config = dict(
    arch='convnext',
    model='model that predicts nearness at each pixel',
    dataset='rendered landscapes of hills, water and sky',
    train_examples=36250,
    image_size=48,
    crop_scale_min=1,
    horizontal_flip=True,
    color_jitter=0.1,
    output_stride=8,
    isotropic=False,
    norm='layernorm',
    activation='squared_relu',
    mlp_ratio=4,
    layer_scale_init=0.1,
    inner_norm=False,
    moe='expert_choice',
    num_experts=8,
    moe_every=2,
    expert_mlp_ratio=0.25,
    experts_per_token=1,
    shared_expert=True,
    patch_size=[2, 2],
    depths=[5, 5, 5],
    widths=[64, 128, 256],
    kernel_size=3,
    loss='l1',
    targets='nearness',
    residual_init='none',
    optimizer='muon',
    muon_scale='spectral',
    lr=0.024,
    momentum=0.9,
    nesterov=True,
    orthogonalizer='newton_schulz_5',
    adamw_lr_other_params=0.0016,
    steps=6200,
    batch_size=512,
    epochs=87.6,
    lr_schedule='cosine',
    final_lr_fraction=0.1,
    warmup_steps=310,
    weight_decay=0.02,
    adamw_weight_decay_other_params=0.05,
)
Rows from block 4 of a small model that predicts nearness at each pixel, named by matrix and row number. Rows with one number belong to one neuron. Each number is 128 + 24 x the weight over its row's rms, rounded and kept within 0 to 255. All counts start at 0.
After each neuron's rows are labels from the 100 images, of 14848, where the neuron reaches its highest value: "responds to" is what is common among them. Only what is clearly more common there than usual is listed. The data: rendered landscapes of hills, water and sky.
# fc1: MLP up (model.blocks.4.mlp.fc1.weight, 256x64), inputs 0-63
# fc2: MLP down (model.blocks.4.mlp.fc2.weight, 64x256, transposed), outputs 0-63

fc1.6 [128 185 167 137 114 133 170  98 108 104 126 149  76 119 106 121 148 123  97  96 105 113 133 112 137 117  96 129 132 136 119 131 135 143 107 114 130 197 134 140 102 153 200 130 133 160 109 142 130 141 106 147 138 130 129 104 117 118 101 105 148 120 165 151]
fc2.6 [158 149 147 144 122 110  80 199 150 117 133  98 133 161 130 111 150 134 109 167 130  72 123 116 115 129  89 106 136 142 116 136 106 141 133 135 133 106 120 164 129 106 118  81 118 151  91 141  96 114 141 182 165 114 127 118 120 138 127 117 140  97 147 155]
responds to: purple alien crags

fc1.154 [136 136 140  92  94 131 145 115 107  92 161 123 155 117 157 132 127 132 126 102 119 135 130 128 141 162 119 101 164 127  99 131 142 107 154 115 169 108 148 119 118  98 113 113  81 144 138 124 179 132 139 102 136 125 130 170  81  92  98 161 160 152 188 119]
fc2.154 [ 82 101 106 135  99 155 148 175 130 140 111 120 146 134 137 130 137 138 118 135 112 175 152 134 155 155 120 128 102 158 106 142 128 153 114 117 124 106 123 137 166 132  63 131 103 156 145 154 153 136 112 115 103  96  81  96 177 100 122 122 146 161 103 141]
responds to: night; desert dunes

fc1.21 [121  98 126 126 116 110 150 139 163 116 158 172 121 104 105 137 117 127 132 140 159 118 125 112 127 141 128 139 113 109 110 142 113 118 110 145 153 137 128 107 104 136 169 195 113  81  90 149  80 117 157 138 126 170 126 107 132 116 153 127 130 147 108  51]
fc2.21 [114 105 133 145 101 115 128 111 109 125 149 127 151 142 146 109  86 174 117 136 104 154 147 135 148 142 178 158 112 134 121  93  75 112 136 106 139 124 132 107  66 105 128  99  86  87 135 120 129 124 106 131 133 161 136 154 142 121 144 138 136 188 166 120]
responds to: fog; sunset

fc1.171 [126 128 171 133 137 111 114 125 197 102 141 106  79 147 125 128 136 141 122 124 129 144 136 135 122 138 122 124 134 109 121  82 133 113 133  81 143 125  96 169 106 168 114 144 161  61 124 154 109 103 166 127 122 138 127 130 107 144 170 121 132 114 152  83]
fc2.171 [ 98  99 161 164 122 174 107 116 108  94 162 121 130 123 124 138 146  55 131 120 101 123 141 126 128 146 162 133 109 118 101 165 107 131  92 131 119 135 116  97 124 140 134  91 102 142 126 139 164 160 141 106 152  92 163 133 136 109  97 130 146 126 181 144]
responds to: snowy peaks

fc1.42 [179 135 134 141 112  76 117 121  98 125 142  62 149 116 160 133 107  99 126 159 137 129 143  89 134 165  83 131 132 109 141 131 127 115  99 107 100 132 162 137 143 137 129 144 106 174 139 180 143 158 120  86 116 150 146 104 136 107 125 128 131 140  94 129]
fc2.42 [122 182 117 129 112  58 148 101 127 126 124 168 168  77 127 132 141 124 134  84 141 135 133 145 139 154 161 136 117 125 113 128 116 163 161 127 117 108 142 124 139 116 101 127 154 109 196 154 140 124 127 125 151 107 128 131 108 139 170  87 118 125 119 100]
responds to: water; night; red mesas

fc1.34 [141 131 111 125 116  89 146 117 108 111 109 131 110 142 142 115 150 116 169 119 147 119 138 139 118 129 132 186  94 167 117 141  85  66 141 145 158 127  94 142 125 137 102 123 123 117 159 120 125 134 127  93  97 142 162 112 214 110 129 100 131 128 138 125]
fc2.34 [138 135 112  88 131 129 126 105 100 161 126 103 142 103 106 167 133 128 121 126  96 119 149 147 117 108 137 140  99 145 139 165 136 117 123 109 170  86 156 130 116  77 179 169  74 163 128 122 103 133 127  92 143 142 116 158 110 108 156 164 132 125 121 162]
responds to: purple alien crags

fc1.15 [141 132  97 166 112 146 121 117 150 102 110 102 114 147  86 118 127 154 159 121 130  92 125 118  75 170 132 144 124 129 149 178 127 130 153 124 134 165  94  96 109 109 137 150 132 107 101 113 154 121 149 144  98 118 200 163 138 126  90 144 126 121 105 129]
fc2.15 [149 105 157 140 114 139 119  94 147 118 137 124  77  96 102 123 119 145 111 143 101 159 129 126 119 134 152 102  74 113 155 159 139 163 110 172 127 101 141 122 120 144 104 163 176 146 165 127 107 152  98 117 142 130 121 145  84 150 109 124  79 125 138 162]
responds to: green hills; terraced slopes

fc1.131 [116 111 133 112 162 119 110  65 130  91 108  96 113 158 161 143 132 135 119 124 142 146 101 125 130 132 134 120 127 125 129 157 141 122 119  99 150 136 116  97 116  85 156 181 170 143 108 152 131 135 146 108 125 185 131  99 149 123 151 151 127 113 118  59]
fc2.131 [103 134 160  98 133 159 140 136 102 131 139 136 123 142 121 105 135 133 157 111 127 117 136 124 104 133 116 147 157 174 139 144 133 167 128 164 116 149 138 194 172 117 123 156 163 154 117 124  94 110  80 148 140  97 117 105 134 111 153  67  90 119 104 120]
responds to: high relief

fc1.112 [117 109 121 118 138 163 104 127 151 136 122 126 145  98 168 137 113 151 131 133 141  94 130  94 130  92 124 122 148 122  99 120  88 141 147  89 135 135 115 114  92 119 139 160 106 200  98 173 134 129  94  93 150 149 169 115 122 141 101 139 111 144 180 113]
fc2.112 [174 139 139 130  72  94 117 116 121 138 155 106 163 164 151 134 125 101 119 143 100 158 160 162 174 141 122 174 143  96 108 137  87 121  68 124 126 125 143 128 107  96 124 116 120 121 135 106 172 147 118 149 161 109 121 137 123 151 133 102 131 112 146 109]
responds to: water; fog; sunset; land: green hills

fc1.222 [ 94  84  98 159 138 106 165 142 119 129 142 171 181 122 125 149 143  88 127 123 128 129 139 108  91 131 141 146 139 126 131 152 120 102 127 166 137  93 105 145 125 138 144 160  97 105 165  96  90 151 118 128 157 110 109  94 135 141 104 156 125  74 150 142]
fc2.222 [138 100 128 133 105  70 160 177 117 121 129 114 107 124 139 116 112 131 128 113 131 138  87 128 109 137 147 152  94 125 117 140 111  90 142  91 100 145 112 125 122  89  77 106 160 135 183 115 144 175 145 122 156 103 134 145 124 111  89 168 130 127 141 155]
responds to: green hills; terraced slopes

fc1.244 [135 164 200 102 151 126 115 138 135 153 140 150 150 133 164 114  54 142 127 103 133 155 147 144 101 108 183 127 128 164  95  91 100 120 129 116 116 153 119 137 125 127 130 107 125  97 115 164  99 151  94 122 143 109 156 130 136 107 124 145 116 123 115 117]
fc2.244 [125  92 146 161 115 110 122 127 160 117 127 108 136 136 105 128  80 138 132  83  89  95 147 136 134 150 172  79 131 119  81 143 118 150 159 153 119 125 132 108 135 152 156 126 130  96 132 110  98 144  99 110 111 129  73 157 150 152 129 149 137 152 175 135]
responds to: night

fc1.231 [ 80  89  97 136  84 102 138 146 152 135 129 108 123 132 141 135 113 126 113 139  82 151 113 134 114 116 149 145 123 138 163 134 167 173  86 131 150 156 161 138 120 158 141 163 106 127 145 132  95 129 152 125 106  61 112 103 124 144 160 100 123 130 123  93]
fc2.231 [154 171 131 168  82 148 163 101 111 174  99 153  96 102 154 128 103 135 136 178 150 153 111 127 114 109 142 105  80 116 115 151 102 128 105 121 123 146  99 122 131 121 148  89 113  88  88 112 133 124 166 147 140 130 152 135 121 109  95 131 123 127 150 138]
responds to: purple alien crags

fc1.45 [139 112 120 194 100 101 118 146  93 127 160 126 129 123 136 163 133  96 136 147 122  76 126 123 148 143 130 128 134 133 141 135 167 116 129 102 125 107 118 132 132  94  98 161 105 114 176 194 116 110 123 143 169 122 157 135 115  99 109 123 118 123 134  70]
fc2.45 [122 129 152 161 120  94 106 141 122 154  90 167 107 127 158 113 117 176 139  90 143 133  75 137 129 134 108 162 134  88 130 115  99 111 159 156  97 120 133 132 138 136  88 161  71 105 159 101 128 142 113 109 128 141 149 139 127  97 116 135 146 171 136 110]
responds to: water; overcast; desert dunes

fc1.205 [141 150 127 149 157  99  98 107 110 145 109 157 112 128 154  85 144 179 160 153 132 143  96  68 140 119 128 127 141 120 128 137  93 113 143 173 136 131 168 133 143 158 121 145 137 101  76 146 103 105 122 155 132 144 131 124  88 128 113 143 148  99 124  83]
fc2.205 [ 98 145 109 120 127 124 134 135 129 166  67 135 113 134 174 129 111 143 158 146 147 147 106 146 132 184 146 111 150 136  78 117 131 102 156 141 147  85 108 113 137 154 181 128 126 164 119  97 107 146 144 151 102  93 149 100 162 122 118 112 127 104 135 118]
responds to: fog; sunset

fc1.90 [122 131 158 113 151 111 126  49 120  86 164 123 122 132 135 139 109 154 127 141 114 152 140 122 136 111 109 112 126 155  94 168 148 114 123 141 121 156 133 104 132 139 152 145 126 152 113 159 170 122 124 121 146 160 123 132 110 139  44 118 136 101 149  87]
fc2.90 [132 105 108 131 182 147 130 121 126 140 133  98 183 145 149 111 154 144 132 158 126 123 144 117 145 131 113 133 143 129  86 171 106 125  92 169 113 114 164 160 104 113 129 136 132 114 107  81 114 113 120 127 177 119  96 138 160 151 109 105 108 187 148 124]
responds to: green hills

fc1.125 [118 110 117 131 128 103 118 113 173  96 146 127 104 127 143 128 147 136 172 122 129  90 132 139 149 130  72 127 128 147 125 156 163 132 100 134  82 114 113 131 126 105 123 138 168 114 120 142 154 117 129  80 110 139 129 157 126  97 156 178 195  86 131 115]
fc2.125 [ 89 125 136 156 127 161 143  89 126  88  98 161 164 113 159 107 140 112 133 131 124 129 107 121  85 172 114 171 128 144 107 130 140 117 113  91 162 116 149 191 112 108 123 117 140 131 150 102 145 135 120 113 122 124 136  71 171 139 142 152 104 121 120 149]
responds to: terraced slopes

fc1.88 [150 130 110 160 127 148 131 120 118 136 150 111 124 137 120 119 120 137 133 119 126 133 161 114 161 117 103 236 111 117 109 159 141  62 146 136 110 104 136 134 125 117 145 105 114 155 107 126 101 128 131 160 127 180 135  96 106 126 149  88 134 128 120 135]
fc2.88 [130 137 115 140 111 126 176 153 139 170 126 108 157 126 129 149 161 140  81 125 116 128 130  88 110 130 118 176 170 123 144 114 123 117 168 113 154 102  97 127  82 100 103 120 119 149  90 113 115 151 123 128 105 165  94  85 132  98 146 110  94 131 143 156]
responds to: purple alien crags

fc1.43 [ 98 152 124 126 144 115 131 134  83  85 110 151 172 157 159 138  94 131 116 132 139 135 100 139 159 123 145 114 104 113 151 140 137 134 147 158 156 133  87  99 124 118 177 135 135 116 117 126  52 106 166  96 149 138 147  92 106 112 129 154 126 121 109 105]
fc2.43 [133 153 132 117 150 123 131 110 140 112 120 102 142 114 138 112 166 135 163  88 105  90 169 131  80 163 136 101 109 157  98 100 105 127 111 131 107 116 176 123 171 127 153 103 172 125 121  93 161  95  90 118 161 149 121 144 112 135 111 123 143 155 152 148]
responds to: red mesas

fc1.138 [130 141 128  88 117 105 142 107 127 152 107  80 114 123 105 137 143 165 125 125 116 165  93 134 123 117  86 135 144 136 141  90 149 127 114 143 112 174 124 104 152 164 161 154 127 129 131 120  87 127 167 139  95 132 149  84 152 109 130 177 127  86 171 128]
fc2.138 [125 143 146 138 154 171 106 103 131 138 133  88 138 117 117  69 142 165 157 116 121 126 149 109 122  87 108 111 165  69 122 112  83 114 146 165 133 120 146 146 162 157 159 127 108 138  98 110  92 109 145 126 134 139 131 141  98 114 138 162 108 116  95 142]
responds to: purple alien crags

fc1.27 [136  79  92 114 152 101 131  91 166 116 139 136 167 148 111 149 134 118  85 128 136 142 142 159 137 152 137 129 114 103 135 107 101 116 135 128 118 105 105 179 156 206 162 120 151 151 124 145 124 143 144 145 109 117 118 105 105 109  98 121 134 144  80 125]
fc2.27 [150 108 136 135 111 181  68 137 122 121 128  98  98 106 120 153 136  93 141 149 158 111 124 129 147  93 153 176 145 131 106 107 127 109 165 102  83 144 126 132 124 142 101 100 132 126 161 165 137 146 120  93 115 187 121 147 132 144 124 130 126 118 132  81]
responds to: snowy peaks

fc1.173 [141 122 124  94 115 161 147 122 140  80 140 118 131 127 158 102 113 117 163 113 117 121 128 123 138 137 148 132 157  61 121 122 106 125 147 155 113  99 124 128 110 112 161 113 138 109 186 144 114 134 142 133 126 125 102 129 169 139 129  95 205 133 146  76]
fc2.173 [110  95 123  95 138 153 123 138 118 173 110 183 101 120 120 125 111 103 107  90  99 158 165 102  98 164 127 124 133 136 152 156 119 104  97 123  84 162 156 172 131 138 143 115 144 145 126 125 141 122 125  97 112 102 164  96 111 169 147  99 143 136 146 111]
responds to: terraced slopes

fc1.239 [ 96 102 101  98 129 109 127  85 100 110 119 151 110 118 129 131 181 157 133 125 121 102 137 115 129 159 142 130 137 123  77 142 147 175 154 136 149 129 127 112 111 153 117 110 148 118 143 153 132 158 112  69  99 129 158 133  83 152  75 124 143 158 144 154]
fc2.239 [118 151 156 125 116 191  95 144 120 153 114 130 158 117  99 126 119  93  96 152 114 133 135 114 128 103 128 120 170 172 154  94 129 168 122 109 118 122 141 107 157  82 144 120 131  85 130 105 133  95 149 114 132 111 109 137 123 118 155 134 180  73 137 122]
responds to: night; red mesas

fc1.16 [ 81 169 108 111 119  94 118 170 109  85 129 122 120  76 142 114 155 147 124 158  92 125 116 142 135 120 117 138 128 156 118 164 141 116 141 146 124 147 171  96 135 133 126 126 135 134 104 106 128 100 136 151 103 188 105 120 106 124 126 186 132  95 157 106]
fc2.16 [135 121 162 126 146 111 127  93 130 142 118  76  88 151 157 127 125 122 162 199 150 129  87 130  73 110  80 117 158 107 137 129 126 118 108 122 117 134 136 120 174 143 159 163 141 160 127 119 114 146 154 130  93 119 132 136 140 116 110 133 127 117 129 174]
responds to: night

fc1.11 [131 142 145  87 145 108 127 164 128 121 106 114 122  55  85 115 144 126 139 122 132 147 171  96 130 123 116 124 129 123 147 139 110  89 129 150 150 154 162 165 120 143 161 163 141  89 104 105 147 133 170 150  80 139 109 123 125 137 137  77 136 120 142 128]
fc2.11 [ 92 121 126 166 167 125 110  87 138 152 102 113  89 136  92 102 107 100 163 151 109 102 106 137 111 154 142 114 122  97 128 136 114 130 146 172 120 147  75 113 132 153 154 135 127  92 140 106 122 130 123 135 114 141 154 115 121  92 142 121 116 165 139 195]
responds to: sunset; purple alien crags

fc1.227 [169 136 120 100 110 119 182 117 133  99 129 116  98 145 162 168  95 125 138 142  85 149  97 119 152  78 122 126 121 135  99 145 117 135 129 171 153 138 109 144  78 129 174 117 108 152 120 162 125  79 159 123 156 122 137 103 121 128 124 118 124 163 118 128]
fc2.227 [151 142  85 130 165 133 108 122 171 147 149 115 143 140 168  91 121 116 127 126 173 147 120 150 128 128  76 136 127 110 116 122 132 146 158 126 105  41 135 146  98 107 117 123 163 142 126 154 108 122 131  94 119 134 164 123 101 129 104 117 147  97 103 119]
responds to: sunset; desert dunes; land: red mesas; sun or moon in view

fc1.104 [157 169  72 123 115 115 147 137 163 112 138 149 130  97 184 167 130  92 119 145 138 111 153 123 100 158 108 129 131 110  97 127  96 125 118  91 126 148 132 140  82 107 125 138 192 162 137 124 119 125 144 140 135 138 115 134 115 140 128 120 115  73 163 131]
fc2.104 [160 126 125 121 127 105 138 127 147  99 164 142  67  92 102  81 109 158 115 153 147 115  85 172 147 133  84 143 127 111  90 145 137 123 125 111 121 134  87 144 106 106 113 152 120 167 142 139 171 114 174 151 111 155 115 129 107 152 138 127 130 146 127 117]
responds to: high relief; terraced slopes; green hills

fc1.250 [109 140 150 132 162 107 123 117  90 118 129 132 198 165 151 122  86 131  83 143 116 144 121 116 146 142 137 119 123 110 147  78 117  60 130 138  86 179 147 126 119 104 120 134 118 110 146 113 150 121 141 162 138  90 130 151 120 152 148 123 141 148 146 120]
fc2.250 [ 97 141 118 102 128 144 139 163 179 120 148  86 112 110  81 138 147  98 147 122  72 121 124 110 110 115 121 135 152 163 148 123 162 161 109  72 163 155 133 128 117 120 133 129 130 106 139  94 116 100 129 108 163 139 151 105 147  93 116 152 126 117 168 142]
responds to: high relief; purple alien crags; snowy peaks

fc1.105 [130 156 128 170 122  95 155 135 133 113  95 141 144 121 128 136 113 113 111 156 137 137 119 119 151 130 152 176 121 106 160 119 121 151 202 129 108 126 116 138  96 131 118 133  99 189  95 121 120 114 126 127 139 123  84  86  74 151 159 100 116 113 125 112]
fc2.105 [183 164 128 124 163 123 132 106  62 145 118 106 121 161 146 170 145 108 157 104 139  98 122 110 116 100 134 122 135  88 129 111 134 124 125  93 112 114 149 143 137 156 189 163 110 151 109 116 124 103 147 104 127 123 117  98 130 115 134 145 101 147 164 157]
responds to: water

fc1.226 [106 126 108 140 100 151  84 131 140 138 130 120 153 127 103 102 160  81 117 146 171 136 178 129  71 124 138 150 121 133 176 122 121 155 132 143  99 153 135  92 143 130 146 134 122  87 172 113 112 102 112 110 127 130 141 101 166  94 150 107 135 127 143 165]
fc2.226 [156 118 113 123  99 108 101 160 141 150 117 106 127 160 109 108 115 166 127 127 162 132 162 137  93 130 115 151 125 187 109 145 112 149  83 128 135 130 141 123 105  78 116 117  98  94 164 143 156 181 114 111 153 146 111 128 119 107 128 125 151 124  95  80]
responds to: red mesas

fc1.7 [125 117 122 125 108 103 141 146 153 108 124 119 117 116 117 102 164  95 212 115 117 125 126 138  92 122  96 130 104 123 127 151 141  95  93 128  99 185 107 165 129 158 149 114 161 142 133 123 103 134 112 115 149 112 142 112 144 110 194 127 125 137 158 108]
fc2.7 [151 150 131 198  98 170 159 122 149 109  98 121 106 128 153 118 125 142 147 154 129 113 146 191 106 154 159 129 132 118  95 131 104 120 101 129 155 120 125 100 110  90 112 131 105 138 107 138  94  77 141 140 148 132 115 120 156 149 106 140 118 141  88 156]
responds to: purple alien crags

fc1.240 [150 154 131  89 139  99  99 113 114 147 174 163  93 112 151 133  96 138 128 135 147 150 144 121 166 125 151 101 110 143 121 125 122 128 122 145  61 147 147 128 161  82 159 130 144 131 143 116 152 140 146 148 149  91 109  74 126 150 109 112 120  79 119 135]
fc2.240 [ 87 130 111 116 140 161 138 122 129 130 136 103  87 113 152  93 141 104 109 134 148 103 110 114 164  99 144 147 126 116 129 131 154 169 157  94 129 110 120 108 111 144 127 124  81 103 108 112 162  95 153  91 112 165 145 144 147 167 147 175 121  85 149  99]
responds to: snowy peaks

fc1.193 [156 119 138 131  95  81 126 144 101 116 125 110 117  72 176 104 127  87 135 129 114 131 142 111 125 160 120 142 133 147 127 147 191 132 105 119 161 128 179 115 129  84 152 156 107 149  92 151 132 135 124 122 125 101 109 123 121 141 126 102 133 128 181  97]
fc2.193 [ 77 140 154 132 107 144  92  98 120 106 114 170 108 100 150 166 123 128 158 100 124 100 101 134 157 148 105 103 147 130 100 114 138 149  92 181 111 154 136 140 159 158 103 142  86 112 136 115 119  92 123 154 132 142 114 163 167 115 126 131 138  94 146 134]
responds to: sunset; sun or moon in view

fc1.2 [147 108 122 161 127 146 109 134 137 148 132 144 144 120 131 112  96 136  94 116 128 109 167  88 139 105  93  81 166 115 109 133 118 155 144 176 129 139 111 107 118 131 159 172 124 117 130 123 151 101 147 121 117 101 127 130  70 113 174 169 116  97 147 174]
fc2.2 [102 157 113 109 129 145 116 108 158  92 114 136 133  93 108 135 141 108 126 146 112 129 139  86 120 169 149 132 141  89 113 140 130 124 100  69 138 127 188 154 109 116 158 160 121 148 105 122 123 176 183 138 119 145  99 144 125 102 140 111 108  89 140 146]
responds to: terraced slopes

fc1.17 [ 76 157 151 135 143 101 146 146  55 131 108 140 141 147 154 117 122 165 152 129  97 152 111  95 131 111  92 146 133 104 155 160 136 140 108 129  99 150 112 109 138  90 158 139 129 129 170 128  95 163  88 109 130 148 157 108 121 124 150 116 119 128 104 155]
fc2.17 [110 112 126 163  91 116 103 123 117 118 130 109 165 153 137 131 132 144 172 139 144 102 165 133 120 126 142  89 127 158  83  81 190 139 134  87 129  97 145 144 159 109 151 100 135 134 121 106  92 109 105 151 108 122 172 151 114 146 136 127  98 130 144 155]
responds to: high relief; purple alien crags

fc1.202 [137  99 144 175 124 121 129 160 144 135 110 119 159 120 135 136 127 121 110 129  65 113 117  79 131 139 155 146 133 142 140  87  90  88 110 163 145 133  98 159  97 122 148 154  96 114 139 106 120 168 129 112 120 116 144 130 122 155 108 179 151  81 131 150]
fc2.202 [128 117 157 153 126  94 146 147 128 111  76 116 126  87 100 132 151 186 119 146 136 133 120 137 100 103 163 149  86 132 130 164 118 131 125 122 124 125  90  94 109 168 138 141 141 106 146 120 131 151 140 129 131 122 148 142 119 133 123 111 110  87 174 200]
responds to: green hills; terraced slopes

fc1.53 [123 159 114 139 116  80 148 104  91 119 156 155 122 124 110 123 123 135  89 141 162 112 108 128 146 100 108 118 126 158 141  94 126 143 148 123 106 143 153 121 126 114 165 135 122 177 119 156 125 124 110  92 135 111 123 110 141 142 140 159 209  72 148 106]
fc2.53 [110 163 107 123 154 152 122 163 141  74 119 146  87 144 180 116 137 119 113 156 115 127 120 140 124 101  99 151 151 110 101 120 117 117 173 147 140 150  91 151 148 121 139 120 114 149 145 136 114  88 144 167 122  98  88 133 138 173 139  94 133 105 151 162]
responds to: purple alien crags

fc1.40 [131 155 134 153 110  95 122 123 151 160 126 117 119 122 112 151 148  95 126 161 141 107 103 110  96 121 101 122 129 132 160 122 155  98 159 125 172 107 134 134 108 154 136 137 117 115 149 127 107  75 125  94 121  91 154 151  81 141 192 131 175 101 156 127]
fc2.40 [120 161 150 155 161 119 123 143 156 156 115 133  88 135 124 145 130 126 148 155 122  79 130 105 106 117 101 175 136 150 108 161 110  78 114 145 142 128 113 137 143  63 153 102 114 104 113 127 156 127 142 136 115 119  96  76 150 147  80 114 139 135 109 145]
responds to: terraced slopes

fc1.33 [117 132  90 123 166 134 130  76 150 132 133 151  97 127  90 201  91 125 123  92 125 117 132 128 152 118 129 135 124 128 113  84 129 122 114 124 159 163 129 148 156 131 113 160 113 143  80 136 133 107 166  83 139 160 130 118 137 136 125 162 128 106 168 124]
fc2.33 [123 113 113 112 157 144 103 124 144  68 158  84 174  98 123 104 144 133 141 124 166 104 108 141 138 120 104 143 142 132 142 160 137 102 137 109 124 175 135 152 148 166 150 151 180 116 105  98 121 118 137 141 141 113  90  99 134 121 130  76 156 114 149 111]
responds to: green hills

fc1.204 [ 88 117 132 148 148  86 132 187  66 139 155  96  89  78 132 118 104 111 159 135 110 137 160 140 130 126 131 138 134 133 148 156 125 140 138 120 134 116 102 139 139 147 154 157 130 154 120  95 100 138 100 149 157 142  90 126 111 121 100 155 128  97 142  88]
fc2.204 [131  61 130 151 117 126 155 119 172 103 128 122 134 129 179 142  95 132 105 132 159 148 118 138  71  77 142  82 145 116 129 141 103 143 159 149 108 176 118 128 126  79 116 136 132 125 144 117 117 139 153 133 140 116 122 154 116 124 159 141 109 134 170 128]
responds to: high relief

fc1.116 [121 119 102 135 144 143 113 151 176 132 142  91 123  85 152 146 142 145 149 139 148 168 116  72 156 122 115 126 132 119 129 141 103 142 112 112 146 138 120 149 123 114 127 111 115 131  75  97  77 154 127 129 140  84 154 161 121 129 112 110 122 110 118 202]
fc2.116 [181 108 149 124 114 125 125 161  97 108 122 138 130 102 158  93 125  93 152 107 100 126 104 106 138 126 170 120 115  84  91 162 142 120  88 146 130 146 142 145  85  77 130 122 142 109 159 126 106 153 157 134 158 177 124 132 140 137 124  94 142 117 151 140]
responds to: snowy peaks

fc1.115 [101 117 145 106 153 129  59 118 133 169 148 157 133 127  96  81 117 157  88 134 146 107 126  80 119 146 155 135 126 140 124 147 131 114 147 116 156 133 103 117 133 112 117 161 123 115 136 125 109 127 132 134 145 124 124  79 123 134 180 124 134  82 157 186]
fc2.115 [110 180 141 106 140 150 135 138 125 128  90 137 114 172 117  88  98 112 129  93 145 146 152  83 180 136 128  93 128  97 115 121 162 104 134 167 145 131 100 130 147 115 157 141 140 129 103 125 122 139 110  55 128 112 117 129 113 146 106 162 156 134 138 110]
responds to: green hills; terraced slopes

fc1.120 [119 121 127 117 165 135 128 123 136 160 116 109 184 116 127 136 127 113 114 144 118 139 127 123 124 128 124  74 166 169 116  95 144 192  93 148 142  94  96 103 147 121 137 102 123  89 110 114 121 129 127 118 135 125 146 178 197 143 135  91 132 129 139 138]
fc2.120 [154 123 123 161  94 163 152 118  89 139 156  95 115 115 145 135 110 151 114 129 122 101 145 144 127 133 157 124 114 158 138  94 124 129 127 153 153  89 135  93 124 122 120 179 145 112 131 149 116 108  94 104  76 121 133 107  73  94 145 111 184 124 130 164]
responds to: high relief; purple alien crags; snowy peaks

fc1.181 [132 113 138 105 137 159 178 104 139 142 137  66 120 125 136 152 138 147 146 109 138 123 111 148 128  92  85 120 145 123 107 115 150 119 107 137 110 156 140 134 101 149 111 125 129 103 138 130 134 127 145 125 141  95 125 168 114 167  60 120 205 146 143 123]
fc2.181 [123 154 153 118 159 189  89 173 124 157 145 110 113 111  87  92 157 120 110 106 104 133 130  91 143 119 116 155 128 126 110 112 136 116 165 165 138 129 151 149 127 135 131  95 123 154  87 121 139  87 153 146 146  72 124 113 112 137 140 139  94 119 160 133]
responds to: high relief; dark volcanic rock

fc1.144 [156 145 119 126  80 115 205 131 136 101  84 132 130 125 124 142  96  76 119 147 118 120 161 131 165 138 145 129 122 116 155 164 119 150 113 153  99 133 113  90 103 164 124 112 112 129  98 130  88 122 112  80 136 126 137 122 119 130 137 117 132 160 172 114]
fc2.144 [ 95 146 109 133 124 167 145 108 164  99 120 153 155 198 144 122  81 136 116  85 152 148 123 116 108 168 168 141 113 134 125  90 161 104 143 132 131 125 103 123 116 124  91 125  90 147  98 115 130 149 138 107 125 148 130 157 171 135 119 112 110  95 116 143]
responds to: terraced slopes